Rows from block 4 of a small sound classifier, named by matrix and row number. Rows with one number belong to one neuron. Each number is 128 + 24 x the weight over its row's rms, rounded and kept within 0 to 255. All counts start at 0. Numbers have three digits each.
After each neuron's rows are labels from the 100 clips, of 14976, where the neuron reaches its largest size: "loudest band" is the band of the loudest frequency at the time of the peak. Only what is clearly more common there than usual is listed. The data: phrases spoken by 400 fixed synthetic voices. In brackets: how many of the 100.
# gate: MLP gate (model.blocks.4.mlp.gate.weight, 1024x384), inputs 110-164
# fc1: MLP up (model.blocks.4.mlp.fc1.weight, 1024x384), inputs 110-164
# fc2: MLP down (model.blocks.4.mlp.fc2.weight, 384x1024, transposed), outputs 110-164

gate.588:152128109122130149079170160157095138108143113120111156124139121148138134093117081139147117121123114103088118164119164108145141081090114107145116131163081126141159140
fc1.588:136123110135149115131161099136135107102143123117159116172142087125120124153090136101134155109098108088115158166124125090152132133183130148078109112085126120145153110
fc2.588:071138130125176144127146133147080148122133131157105116132113143155103126183062085173107157148114150142102117137108140161130134158152142109118108153115160085166149095
loudest band: 250 to 500 Hz (49)

gate.293:115139144134164131135114121074074100161125145152142142063121139085140128107156121125127105124111099137068084111125119150113108144059119154172088127141094102131141074
fc1.293:146164148144167175158126165150125131149097111093118163081112120136136086089114121131140114159082147173140083097099134098146147174140108076171130115142130122137113155
fc2.293:100133147133143141118093152120133136134116083136141134143150145165165172099083105131162105104175096108145126126186106108152169076139130156134096158127091135112129124
loudest band: 500 to 1000 Hz (47)

gate.743:090114163127139138112099145102113115058139123155101156101122137073145144123140140144093126126138154130101093114092093125105134158091163146124080124112130129102150104
fc1.743:168122103124133147130130132121123192156101088120136113152174127155155149091132113149127133121171142086127175154150087091130117131107098144160160126134143142103124089
fc2.743:139151134149135126139131197154131129128122176143149107121139192137133132136130147162120117140137119113153102143126121143095140102120118112131154119106064099131111134
loudest band: 250 to 500 Hz (52)

gate.576:150165106173123093162109109102135136144139120129171138073126129092172122080133112126169087122126126140165152137107090118119108104121117157113122162172112146117121137
fc1.576:134100108105114118084169147160133082147154124137136178116164147124116157097133108103137099140146138114128116130155172126098102115094098083137107144137111109111123111
fc2.576:085152129170098158104109157134151113124166154181110140157130130152142093133112155115135113109190139122102155106147139116127132128117118144149151121125133116148160166
loudest band: 4000 to 8000 Hz (30)

gate.462:125104142156133153146129118135087122168122141102123154112115154110130127073120129125137084115147122090125138137118124155107136127138073124150154163119106115109092145
fc1.462:130126147190142172122124163152128115160075152148075121142106146111134073158141109079118126141131151131130104103112110106164163146138169148125135115098158149056105166
fc2.462:150169130115117157120134124145109088126123148143130120067129111117100162120141117121131134105129098158141126133176114130065127148121094168114161153141139083098123143
loudest band: 250 to 500 Hz (55)

gate.58:134135101128116107169126109142111142144085149110096121121061102133138089123127168088131141136087106152097107107116146095127151165148154132100161121115076109134053147
fc1.58:105132119115061124125121133131100124118114160153119086129122114158154113181092151158135150141084117142117140093118147162140064151123164106097125112109171088149131140
fc2.58:100168154155140169189134104133122134150154130162150120141054113105099114152175143141133119126146139144085138117144165163137119142096140128134141122109143086171123139
loudest band: 250 to 500 Hz (64)

gate.433:164114151127144122125093108091144172146101109099150117144117131132137066154102125108109136105132107118092095110122145102156150167133166132103151131112104121116137104
fc1.433:143115146169130137077127142141098126153113132145094098067102119140148107159185112128141092135149107149107120141099149144105112131077157116134123082158112136147129182
fc2.433:161183111171128129133150140103171122152113095105153111105146117130138113154095111127113118085171112129113109115152132149117120162133154137126137130138153061095212147
loudest band: 250 to 500 Hz (62)

gate.355:124161129147121109165110092115123154138126111098104088118067126153142114113102144124130124109121143128156109109120108162106095135115181126095117127118163122129105105
fc1.355:093125167128105137146125122161106155141079134123083112190127117151101073142137087119133153158106139119116127154153133102139143156134145154118136134065153150118117134
fc2.355:113135094115127179111146112165133117149178136187144109160140126151158154087107152134143130157126128100108144123110097097101116135141126147126180126133092142133108115
loudest band: 4000 to 8000 Hz (27)

gate.289:162164130122158135132136116112128102143132096112099117106131155174077089083086102151126117117141122147092108117133122130123148104114104116140129111138133137105177099
fc1.289:098136102111111146064190133107122100104090135105109123149112128144084125116095110130134138129081163097111134124106131101066128088141110127116119118087141107122102120
fc2.289:118138104174132171114158145110112140172088115150119080133131114122127121089140123169134084128118120127118157128169121128115115177096128139137122157131164132122170134
loudest band: 500 to 1000 Hz (40)

gate.687:117142157136120102147113121139114112157156145081118117054123119092121138121182129129142120129178107156135132134150141136102153154122133166149124134145136130114152163
fc1.687:162105173134145129117094119150089138144128122094151123159120096109158138133130116085111122159112107147130127133118125142127108135158148133149084132157091124112134127
fc2.687:100111108145140157125131108109172141155114121147207160108167142152148138138129075128135082129122132117134107105119094106130143126128097121138161120118137183111157138
loudest band: 500 to 1000 Hz (69)

gate.12:101108103139108158094118172119095135131136149150136152060135122119141130133123128137129107105152089101139108139120089154115126138076144142162124122117109099090114131
fc1.12:089080140139125129146113130143094121107150120079141155098138148141120120139101146125134146102171132100107163142166171108144158153121098118130163108092140106186148128
fc2.12:148128122133112125137128085137130099137161105125094127101142137135134143111135129135101108100080119126150137133103147143097129126166118138062124144133115124097110120
loudest band: 250 to 500 Hz (69)

gate.103:094135117110155110092134123147113133081134125101136113100106170156122146150104141131090118102137134124112134132094122128152098128097071108144146114119123126136149093
fc1.103:128121149147104117138129102133186070138132144140140124107142126167145149086153166136173115157081128141143147144138138134119172106151151144110128134138141164139117159
fc2.103:098125139099108182144163183135110159090145151124114120146089139107112165117120128138114150171113131116117134107056135130169117112125150138103104123131096104105123122
loudest band: 500 to 1000 Hz (59)

gate.374:162095148081103109101170095150143112112128128141120129113120150148113125128150136119121122110122118141118127109104147135113080116123139137078054115127058155158154126
fc1.374:149124144139126138112105171127142126125109095122130119044128142118155096101122126130155113126109112148120107107092126104129114137116124090152147117157111112131124144
fc2.374:114092144154155100123126081139120135146140159148174165102121116121079129163126119117136109144112180109127146132113141121165083097108157108150117144128131100145115125
loudest band: 250 to 500 Hz (66)

gate.10:121160092138103138129136133157096143142142123139154146120114149151135114116084135115196099137139105181131117111150117069122121128135097125136110099127131123096139140
fc1.10:130109173138139155134122104107184127114138111111113102072120103146108108112116110154082147181129119164172101115108159113082094144072146123143112132170175091109122159
fc2.10:091119161100114148153144090144154123147116137177118149120138093127136117119109140108149131099164146086117150084114152124141144135103115140097103143120131166138127124
loudest band: 500 to 1000 Hz (53)

gate.565:136154149084118090137137108163147160139173143098169132147116123152085113107100151128095132104074106105129093128124100116131125082152119150085112160112104148165158085
fc1.565:141127158091125090156125108158163150182162105109132089130146099160148117103150147102140104198127123150135138117151146114108123150165121137087143157103147113117116142
fc2.565:116136053122135144118108137130120183094134095141146153170143144119128153128108126140089166113133156085153127166149145129136168146159097136109172159120168145143132116
loudest band: 500 to 1000 Hz (67)

gate.146:145137094102102108144142101096069106143113149118127129132073153106138140116118114161117117099137148123115147126102151158122102165132131103104114134120141097130142102
fc1.146:123142094130079146104134170133123130091127162144100127111101133140168165107133119098084110114176120130130109132116150123147119141073126127104109121127121126174166139
fc2.146:154136165121135131104158126125098155115129128097113143131080117145122051139133109118132121157126157115122066177160138113130098114104187144146097122142121168110142147
loudest band: 4000 to 8000 Hz (27)

gate.431:083136122075092117108165139151082127125122117101176144120152155125082165137105136133133120122136095117141133124172125120108135128129124121109127163090124101143152133
fc1.431:134126108139155120124166135108125097135100148149077106140103087061129130093100125150141113133120146139108098135120133102130146121161137130114126155092173120093111175
fc2.431:160106126134123184158115130127182150126119099143121157106128098135104145134131111097099156149147124148149104131113143099174109116140126106098144120143132139081078119
loudest band: 500 to 1000 Hz (56)

gate.715:134135074110098092157157171144093091096138138102112127142133131150137146119119145160086135117144128095059159108108137162136113154147152144075139110106078126138097080
fc1.715:138131068148138122158107105138150079156119103127094169114141122119121120124166079150095122110114131110116120147135145134157154132136132132083167164124133148127153138
fc2.715:132126125125140153128085108135183169108139112112097167131154099081141058097138129171083135127107154145120094200094136118135127103113120127141117140161119132110156140
loudest band: 500 to 1000 Hz (60)

gate.708:108131157107150142132158099110117125181130117118139092134120109118120124145102096077124160152116141104115114074120087136126085116123167147145115120077133084086090087
fc1.708:112104095067114165098164139092156138101136138171167150134132138131155133131134093182115149131104150107100129144124097141127103131126150184115115116117138126120145063
fc2.708:140122135159147124100112174084121121105148133089113150102170121146163128127151121156118151172118140135120135134099115109105155128125154135146119120136089090150134093
loudest band: 500 to 1000 Hz (52)

gate.295:124138119121099102124105114095118138152152135132175123043083156122151080143115086114103146136074051178125089134150109126129100123088123142146133103144129082073180126
fc1.295:145132136124128169115119168155097148130115109153129056139116151150167133155119150127132127151136147144151109129102160140099061140183140140110111084113135147154143156
fc2.295:113146137141119136146090092157107163151108154117137153123124073146145114137091083143110111124121151128151133143107112112140103162113124081156150129099140107117175106
loudest band: 500 to 1000 Hz (59)

gate.141:137130120163167153129146127125106158108134112098129104151057145143127113126107128103156102076137092106118141156148099140147146124148137131077140103117093163127133112
fc1.141:105139140148125116143097101107135131116110124153108165123108113118137129102140138183071161098112104150142136192123126144130148129128173106124128111147138194181135121
fc2.141:147119160099135178139110113113102128126172130109128129154124122119066104118129104103096111125121110130093134093094123165130141075087158149143139137138122134090100121
loudest band: 500 to 1000 Hz (63)

gate.327:116148146127155162149111093085128152121136112101113126129088098136100112108093147115105156133100105163136133085079103086172130117138137130131116134112135095099117108
fc1.327:152130150136145110142121129170151110110154087121131093132147140168170128116108114102122113121177156103134155114122128119149110130135108163102149129084143165115118151
fc2.327:116108120099105130140173103144124145136101142118146124189100096132165121141079123090142171148078089136106114137144096121112113191167118121090133130097130107134102095
loudest band: 4000 to 8000 Hz (32)

gate.538:121126128127136105130097131086169103137153151103153158124105133058172180139109096076116088127120101149103114111126144108121127141101078118135108155164130117129137171
fc1.538:113135097140120086148108158118142136103119124146202124128093099146107116112083122103126139105098137129150147154151125097098128137148123112101108127122147099157148106
fc2.538:138142113139101198073152119100119148154117155131094123150119128102148127137112106128179152130143106166110126140108146133121104091153160136120154162125076071139102114
loudest band: 250 to 500 Hz (57)

gate.726:135146141119112131123106136097111123148090137117128120127087177111123102138140123119118098088143130108120107116130107178101112129086114114139140073104135090170168095
fc1.726:101117147113101145116146104147106146160138213138130155144107147119060168156132130138144139127196158157150116148120147198140108114121166079139126146092168101145108145
fc2.726:142152135176134144126151165122122095135080116143123131116129162129128147114130183133160032096123114112138106119129109117079157137138079085140132061114100149127138139
loudest band: 250 to 500 Hz (51); 500 to 1000 Hz (41)

gate.593:094155129185104096146108144135153132122120108163103141079119153109132128104164095150146104136135129169127118110056132126190116130134145125114129158102176089074140125
fc1.593:164154146146107121143108137075142120113111081131107123127140116174145093126147107165093127117090163135107145088132134105155098137111151125127110134163148150163180092
fc2.593:103130167095178133109143115120118120179091139115153150141146132174126154114149160124110102133102141084095095161125118131140069118138142112102107109124085131122106093
loudest band: 500 to 1000 Hz (44)

gate.181:149139141114095046159103122123121134107143118115129098128102113121162103136178120085096111151128092121093110098127126150082117124060150147110125103112113150138117111
fc1.181:108108086104094110092136160128094102117142140110117127135164109118086136150078126122151121152175132134179127100118174164128108173111130124144145108091153077129125129
fc2.181:105148164123109123172119141130116114103104134111142170116127173078125125123150131143145081108180110139134070111123154194157105142068161104128125118093138155142091133
loudest band: 250 to 500 Hz (59)

gate.721:098126135147136144116141152129096111133120171133169159114117119128103119144157157116104129098138131097136107125114114140145126130122149139120117144096093091130139125
fc1.721:160161103091120102119115149122135095099152127155122146108125124122167128134125113105110145141111139137111101097058090122126119155062132173094115158110130095074131148
fc2.721:103147135095130080074120120139127089111147154112156135125132105156137128109154127118169154158114157100130118100153120125102171113108139123148144107135136109148080121
loudest band: 500 to 1000 Hz (49)

gate.543:128103143131139084148101111132139094113132111120142132114124166141120150108157128109123091124113103133100137103099137126105134082103104120113113128129074169141088115
fc1.543:115113085169112164124146140106138144112153113134104109131104117108127139114122108161137132128140114095131130135157085106134132166118105154107165170115140165140107083
fc2.543:124138157105139170138100104131118103150129163136146136082147156090096091132105115139180086088113149118117089090106114123145129154114147144144134111129120133094141120
loudest band: 500 to 1000 Hz (43)

gate.502:099164159138112108146134133138116142135104105140168153081163120136104077121133148109120085137124113117135118087111121141118144088079107159133146154108160127128104124
fc1.502:110135109080103106123159141148158117109132059150120140129167121125131159081123116142111143123173118108146137105172158081175114144143135143127190139118128131148154058
fc2.502:127150185124085096166118125129124114109121135137081151101117165151151128103122132136107129130141169124101074107167164148157104097113138132104109133135108106164109145
loudest band: 500 to 1000 Hz (63)

gate.563:122164144116122131088098116128121109121118112112153133140142164155100144139117142155105115081142104119130105094125124158125133075098102068134150108120164123161161066
fc1.563:107134151066081143110111104154104176145137139114190120138111162128093134157091134109116180122169103151172118134119124153124087153096140093134122133104135085177152095
fc2.563:123133145163114123074142160109091128146083159110151134134129156129133123143102133161188083126108125109080094129159108122098113121119096116170104107130097110172167141
loudest band: 250 to 500 Hz (54); 500 to 1000 Hz (40)

gate.41:121132135133140103100143133148090120117120146114127139055164128135129116135104121135110135124103076134114091122132160139098162105123126085187147065088140113116118138
fc1.41:098105135157136127145052143130098123127123119096153141079159127114156126147121136139120124112130107132128150127104136148161136124123137130177135114123131097136156175
fc2.41:161118132109154101103122104146180134084153100122097111107099127113137071132133152104085148095162089142109104143175121114065108139152162142148151135140134122103168102
loudest band: 250 to 500 Hz (66)

gate.572:098089102140133138111140106111072105121074140121107132155115120124098155125096119136159140121119121090097121127143106123137125123107133118165122114106147104119152087
fc1.572:142143148149135113144121109187149139107123100090103095135125123186146097153120142096148131117110136142193133128160125150156150172157158115122176169129155107119154137
fc2.572:133115147118103142121113126115099122170118145162127151121122108115137119092119088162143112165090108132164102133131098127096131121097127133118100136151108145099094149
loudest band: 4000 to 8000 Hz (36)

gate.558:149152113137141149133093146121120158137124137106119116159091118143113067138099120081152150086138100143135129130108033094168142120142147127126155107115088117112117133
fc1.558:148125129164145123136122135133118147123138128095133084141156127111140116131108154145178109155127125105097176103103121153095127131163117173139117130117127153122073158
fc2.558:108111139095160212127166105143105155159123122144116133144105119128108090082098162114070143118097130152137131137144139135062163128144118103130129112119116138162103142
loudest band: 4000 to 8000 Hz (34)

gate.21:137120132120115132120117110115079128118099116110137135113128169130130100108170111150092115104132105140108110134112127112113135131103127119123146075078110156140144123
fc1.21:136137122140146155148153100153136108135125137145111156160057108124102142079126121138134150072148130146191115129121144109158145110121128097091141155127149146102094090
fc2.21:159132127100113170083097118145115179145104129145143157113109139088109136158152108113143138187132130148102105119105076092096117088125140137157123123096131140101128139
loudest band: 500 to 1000 Hz (49)

gate.567:165140162137158127144103129102091104121101083107161123115115102149099080128148122148123130135090111093125158163125164085164115118117103131137126152165159087113155121
fc1.567:131145164181119151150158139152147090140129105118082142098125151139095121132127107167135153127145161123125087117114105117088107136123124123111097168104202120118108119
fc2.567:138111120148092123123126187140066131113103118135198143137172155133122137115099105131113072113112141119101117162104126117109131127137102086137143099122074141129117147
loudest band: 250 to 500 Hz (76)

gate.696:121113082123100124115137144113111094126136157168110144120102105092126146132124116104112126134136092127103100117126114099121133151126126158097128156139104100095119137
fc1.696:153117127112182138102125150091127127122138103106147143136142166131155109146101138140150121138119115131100098161138078161100133154150119143161132118129149133086158106
fc2.696:138101094115125150112151101142161136165109144120120129132105115141133150153113148162122132114113115108132172141130142103121131167143139091109161119147148164147121115
loudest band: 250 to 500 Hz (78)

gate.264:141144128132153089161126139165083127116132113130064090095134164143151145137116120123116100091134092110110160114119117152112119103128141126133132091100091106121103117
fc1.264:134114127128097151114142100121120136101136144124108119126115127172114140131144126144113114111119128132148096112122126132090105133083149139112124118137129121150140140
fc2.264:122136101105107106085091148145108111115079140135133128107142195128120153174127102134117148134136115133044182115125151169131131138134113145112120152140159103136142120
loudest band: 500 to 1000 Hz (56)

gate.411:110112152167107136135120117165134126095124103125102092118121126141134066143128123116132109131102108149130134133131123101164130127151173105109142104084153138121151158
fc1.411:136178157143147117155097102137128128147147108119134097133140120154132090138184152116128100129116135149134176135123088123112112108138144141123111124122106165126102118
fc2.411:117149096093121143135146146128130130119088134090116161135108124170122174119115169093114139078151081060120124110110151114155141133117099126125123108096111158095106095
loudest band: 500 to 1000 Hz (41)

gate.239:158114102105097098170133141109096138153118106084137076134113099152158120111098154125101136130101145111139155067088133128074093141160119148063112116118120101117070075
fc1.239:119113142139137129139150135118116121122109154100114115118136129163109124128161135099147087142135138098094143154118166129113160107121123090137099091148091117125098152
fc2.239:151178159130125095109162152125142112122160089148112132131135162108107088144102140158166155177137122136146087154163163099138107115134186131160125120128123093130145150
loudest band: 4000 to 8000 Hz (31)

gate.285:137148177158155147167158106140164117156142105093112122123136091158108105121137125119126139159127131120110127081151135086161110113118157122096105121110141118103124120
fc1.285:120114163152141159174133114110160152144115139142150129159149094108101098102102170129128125150108130134116100102117151093160148118149156121133141152067177114095103139
fc2.285:087116131114153159119084126143102132128133147140171181097150134120116115146114159114102093112106130090178116156126099094155139112093141111158116103126110131103106121
loudest band: 500 to 1000 Hz (41)

gate.507:173130100109145130143130117165166133122178090108139114116145116129133141088136128129131126129135089124115132127106111171127114082121113169097155146136071186124126117
fc1.507:131144136122131127132099127153157104110103134102099137141127149115139106159168167118144136123120135140122135082085157122125142141123126120126158135129133092178088123
fc2.507:146142125112137121099112086125155145131159138136135100172144118118093093140156111116106177107079174161107117143109093149146131064111169152173127142160177122089107148
loudest band: 500 to 1000 Hz (54)

gate.460:121114096097121111096131111122141165148116124115132143100095148122090139108133119118167100122145121125109074126146142125125144102094105100139155104118152116167163110
fc1.460:137131149130134139141098100126229161089169130109130113134126177168144118130112154159088135067143123130107115154133174185133086092105128130115152106114153125155135112
fc2.460:165158143100106116095169113126138132111138105122131171158150123171140106126098143126139148102137141074132103136159098124137078130152139133145153160119100166133151084
loudest band: 500 to 1000 Hz (67)

gate.709:120151116112104121119158143097129141112137121130145124161144114151155120126119130117077130142134107082097120142130091112058106098101114161106116121101088094079153073
fc1.709:125137123107165125130128151103106126115117147141118117141114073158146112083123091139095098103158127108152140146112113155158133110092109155168129099120125165132145100
fc2.709:121095086123135101101114186115141085138126191129146140105096144134145140124126093110116102140101126136162094058158165125126128105126057112160104118139081078078127159
loudest band: 250 to 500 Hz (81)

gate.485:135155115122145085140119089135157153145162099099135112126120132135156096103160140084076092149105095164111137129095088118070119141121109104127110168142098136110119106
fc1.485:126149158121090090128112088153128115107102144110171121089124144114099159155135112052129124130157118122116144124109166154150142106144113102122170131098087132155128152
fc2.485:130104137111158119103131072120134124127141139121055055151131124137102123117148130132120132106116135122150117123115177071097081134140140132161149106142122115129110182
loudest band: 250 to 500 Hz (55)

gate.685:157118083129089156118085138120137111128130088112155058127084097110136113134088151112144110124083044149142104086089091104142088126148110148127152121112112120053102100
fc1.685:136131110119102094153077129130104152175109148116160089121097117102147116178120148105124137128143102152121140120105160185119103143120141124118172138095136089125086138
fc2.685:086122120147107158182086105099076175136101134145100132122096084142137122105182127132145104154165144133129197127108112119154124167108131144117109138147120091105115125
loudest band: 250 to 500 Hz (85)

gate.296:090160155162154090115137142162125110157118110074156129113141132161124116129099156108125117129101137134131101054092168095094154108150119143115131122097146079111104155
fc1.296:115125143169164105138129139123107100126132125125137131109127121118132157106140154119183111162162114132107168136158152163117139075081095087162136104116142151129123117
fc2.296:136118183126082167134124105120187118164158120162069137124118129186142137104157106149077149094138114128132046117140143191110095133122172146124136115128090149069137139
loudest band: 250 to 500 Hz (64)

gate.80:119120083101112077137127118136133109178131135120133070161150125165158126142088146116116129116115045108136165136160139136108143114174106107074124118129079099141112142
fc1.80:131168157162197142136132118155144117116176084104137171095150100132155072092133135093110146135084136139145104145130080070122166106121155167128121125113118127154111114
fc2.80:193117128119159095064140112107136119124145156164131137157173136178179130113164115139110110123118132149097102151123109103106129086125108127131138134166104117129150120
loudest band: 250 to 500 Hz (73)

gate.332:138141164110099127118124109128091184150128142084126103113133133140096123144131151079121116126132081132103109138113154161093121092125104138104138104073090105151133097
fc1.332:150122134163106175116184110129132167123123110139090080119107094149088097070120122126151117148105138145170143124121110066144118121184158129081099122132139188121101136
fc2.332:133086073125131169094115191112111183110143147119090157110104090145122194144089132120119169119187120091132179137134089124182142111147133123141136145118133097139098092
loudest band: 500 to 1000 Hz (49)

gate.757:099106097131125140116136129132118124126095139144088147158104148116047132115093111140134144107109165097119094155116120101183156102150143108103113141094122167128112096
fc1.757:115197159173143111154102146169116159091124128103111123136105125174165107164107134140123129124129117152176105134111125162148139169163161141098180128140132146176127139
fc2.757:171134128120127151138136132121103126157139118132095135143134099143141116115141112132147086184119138127153119087137150146099102111091144131117123124141113164096114099
loudest band: 4000 to 8000 Hz (31)

gate.747:094122134109096141119149108150101149117121125092145108131115103091106155140138182135121121121137129103153100075109121135083119148135150133088106130086133113159073132
fc1.747:124096096116158091100115165127140145122123100119123085137112127137196138093114124131095156177116109086069107122110113089114112139124093141120121116134109114122112101
fc2.747:137143132142095104129137172101086139124107155079101123098125134127175153138103166158160149111161121110154161105114081199149155133133151140123125121145148111158103098
loudest band: 500 to 1000 Hz (40)

gate.366:133112155143153103129106107117101146115111119117102127134103161125121078132098163127140107092109161125087142141130123133088127134127153099115141108145136117194078132
fc1.366:097157128123097172107124145126119145095149121121133122132085142166151151124138156104109129125159119142141125108126085130095117120128114139120114121086106119123111105
fc2.366:160155094101104121115103117126080094111125140153086168121144142104126118108100134108144140175105144126107157141147137124077110136175137141172122157179120079119077115
loudest band: 500 to 1000 Hz (56)

gate.481:097129083119106101139132119099074090073123149125117155132096165108141133103112091085168124131144136135117125071116132088143138135127128141069134112135079084102132136
fc1.481:135122158105111128121123131133123165148083111099121148131149120147151151156150180121158138143133114120166118119148125130149137091140104094146162141106127132125132117
fc2.481:105132171147102160094111190149150125105134161110129136129183120115111122134120150095105116133162130098170131079133109114134127124124121114124117116126123125129126120
loudest band: 500 to 1000 Hz (57)

gate.629:112156148128126145136127110140168146175145124140145142048145138113126110127118109086121122128115099130133084102149101081157113103125104142100120129091122134121174132
fc1.629:124125125110127116149123117124124168098166110132147137156134124163101101125121165109112159111120118116205116152184064152114133097139135152183127119128148129108091094
fc2.629:114123144154123147158129103102146144143133123107119138129120116118122134107150119150145135172079144133093115137136111114134122180122154134113103175116117135120081135
loudest band: 500 to 1000 Hz (49)

gate.458:118137157133119131127116117094141118158098111155154118074116140141139119114099074095143102155097112177104100084123076092135097143094116143123081110128120115108127085
fc1.458:158115148100123107147110139158140090166163104137159108128125170135098173145152091120096104119125139117154141175144174136135105091110123110131104118150113151169162145
fc2.458:156104127166098118100151102162146156106146137116118120133120080168126106139144123124102143116114130131140137133112128136119110128134135139123147144110116137073132116
loudest band: 250 to 500 Hz (69)

gate.560:142135171095096109101172131176153126082141113063127095123130107158144129082131182119127132135137126144151133103110102098115119101157127103093093118100115121109100107
fc1.560:151131120108114163133175093122126117149163131103157122191104139142094133134123144121152149103140120115155112137167098131123123113158122155102117138084111146117160109
fc2.560:123091166107143102129130147131155152138101115072137098152131154136131157116098178147119154145081118102154110107138145092076117159141083109088135090106116166168120131
loudest band: 250 to 500 Hz (50)

gate.13:063148118100108173130132116108107117146155145159139164109137105097123140133161099156088158149123119106106107143159117153118114119107133140136111176132124140133163105
fc1.13:144139113111147157161140123153123164095169115104107106123114127139137163105171137126102105144148163098136153102087111135105098109110121160091118144125115138119102115
fc2.13:155134145131101163120118116133144140138114101154089159117157103141140082121142122155130120143130129133097106142124182125135148152144143070113143128076142160097133140
loudest band: 500 to 1000 Hz (50)

gate.398:131133108148120126154141138100157081165176102084145149134098111162108152135109131105140117126136098133137119121161105150119108099135133126144152164169112102144153090
fc1.398:151089135130123145161131125108137080178103116134117124147106115132077085095194132142144137098082117162123159131104083054138144134090134131144135128158138116144135153
fc2.398:082131154117110126130161144135143104131132120160130172179138164127111119132122096130127121149105132132142126091103146151120149101113163165129123144121125123110074124
loudest band: 4000 to 8000 Hz (28)

gate.480:111179120113099149158100105163156154140128117096123116113140091116123125119129152063112116114087131125168105058118092088162123147155139150091164149086117123113097067
fc1.480:154148121109134113133132103096156127100125141120137127117106144149109115126103156134118160144085154149132110076100124115093084135133163141120095112116143153144113126
fc2.480:109150156153150126137092112111116136160146125111124110108129128145162067151136148109127123139119115162098178100139130119105087098098141125131184103124149092123123109
loudest band: 500 to 1000 Hz (43)

gate.139:124094118122113085148132128115102076152123131147118146105122128095072177131092146129102118121149117111124126131128134162110116127077098064121130131101131144125151107
fc1.139:129147117159130154135153122111132130143139157148141140120144109104084122135198129151161126147113178126135179119106100112130134130108149132112085155154147143149105150
fc2.139:095104150127171091094126119161136129127136196195095135079120121104151126151126112098119185164126149139114124111119129092149117143115150112187107118119117084136143144
loudest band: 250 to 500 Hz (48)

gate.539:150110144158155126130114144149149111112122121097125138085134124136128086104136135160159072083120145117150129095127117118142116133125134151101116104115145138126161091
fc1.539:142148083161163126159152130152180097120156105134112130138136102151126138103082118138155151136101151128128127091123094117168136133149164188130147158114127097060119142
fc2.539:099119130160172169087133167108125097147107120128123141139151135131128135101156109160159133154114144108098084106109131102147142112124139117137112129141107140131137127
loudest band: 500 to 1000 Hz (87)

gate.384:158132125112112079143117126141164145152124089110161097135139098126155110130128139138079153138109114128088131086148121146101121127141148160124164118115165121166093050
fc1.384:118142134142127150094138143147153127137114153105143142134147145158129128155108139137141123085135127102111131153176105100151129091137110098111166123113136118150179160
fc2.384:132121155061160153117138161133132132124119125114118140118141140126138100109077122128125147154124117093145126137132186129122154109122082111152117136113094126142135165
loudest band: 250 to 500 Hz (85)

gate.326:102116154131137096111108133115123092136113146093169160099120114114112155157074145160151129135100109131128133142147146142112131075116100086180140102106145097110112117
fc1.326:140123133058099160099097085070109181119118162149140099145087139088130125145134123123130147132163125106127137123135144118088093137115158116109099121123146133127133077
fc2.326:102112130153090178128122166159105134136143140121137116122140121063103136126109140113137083139151107143145173120127153154124141147118096115147143158148163100141140164
loudest band: 250 to 500 Hz (64)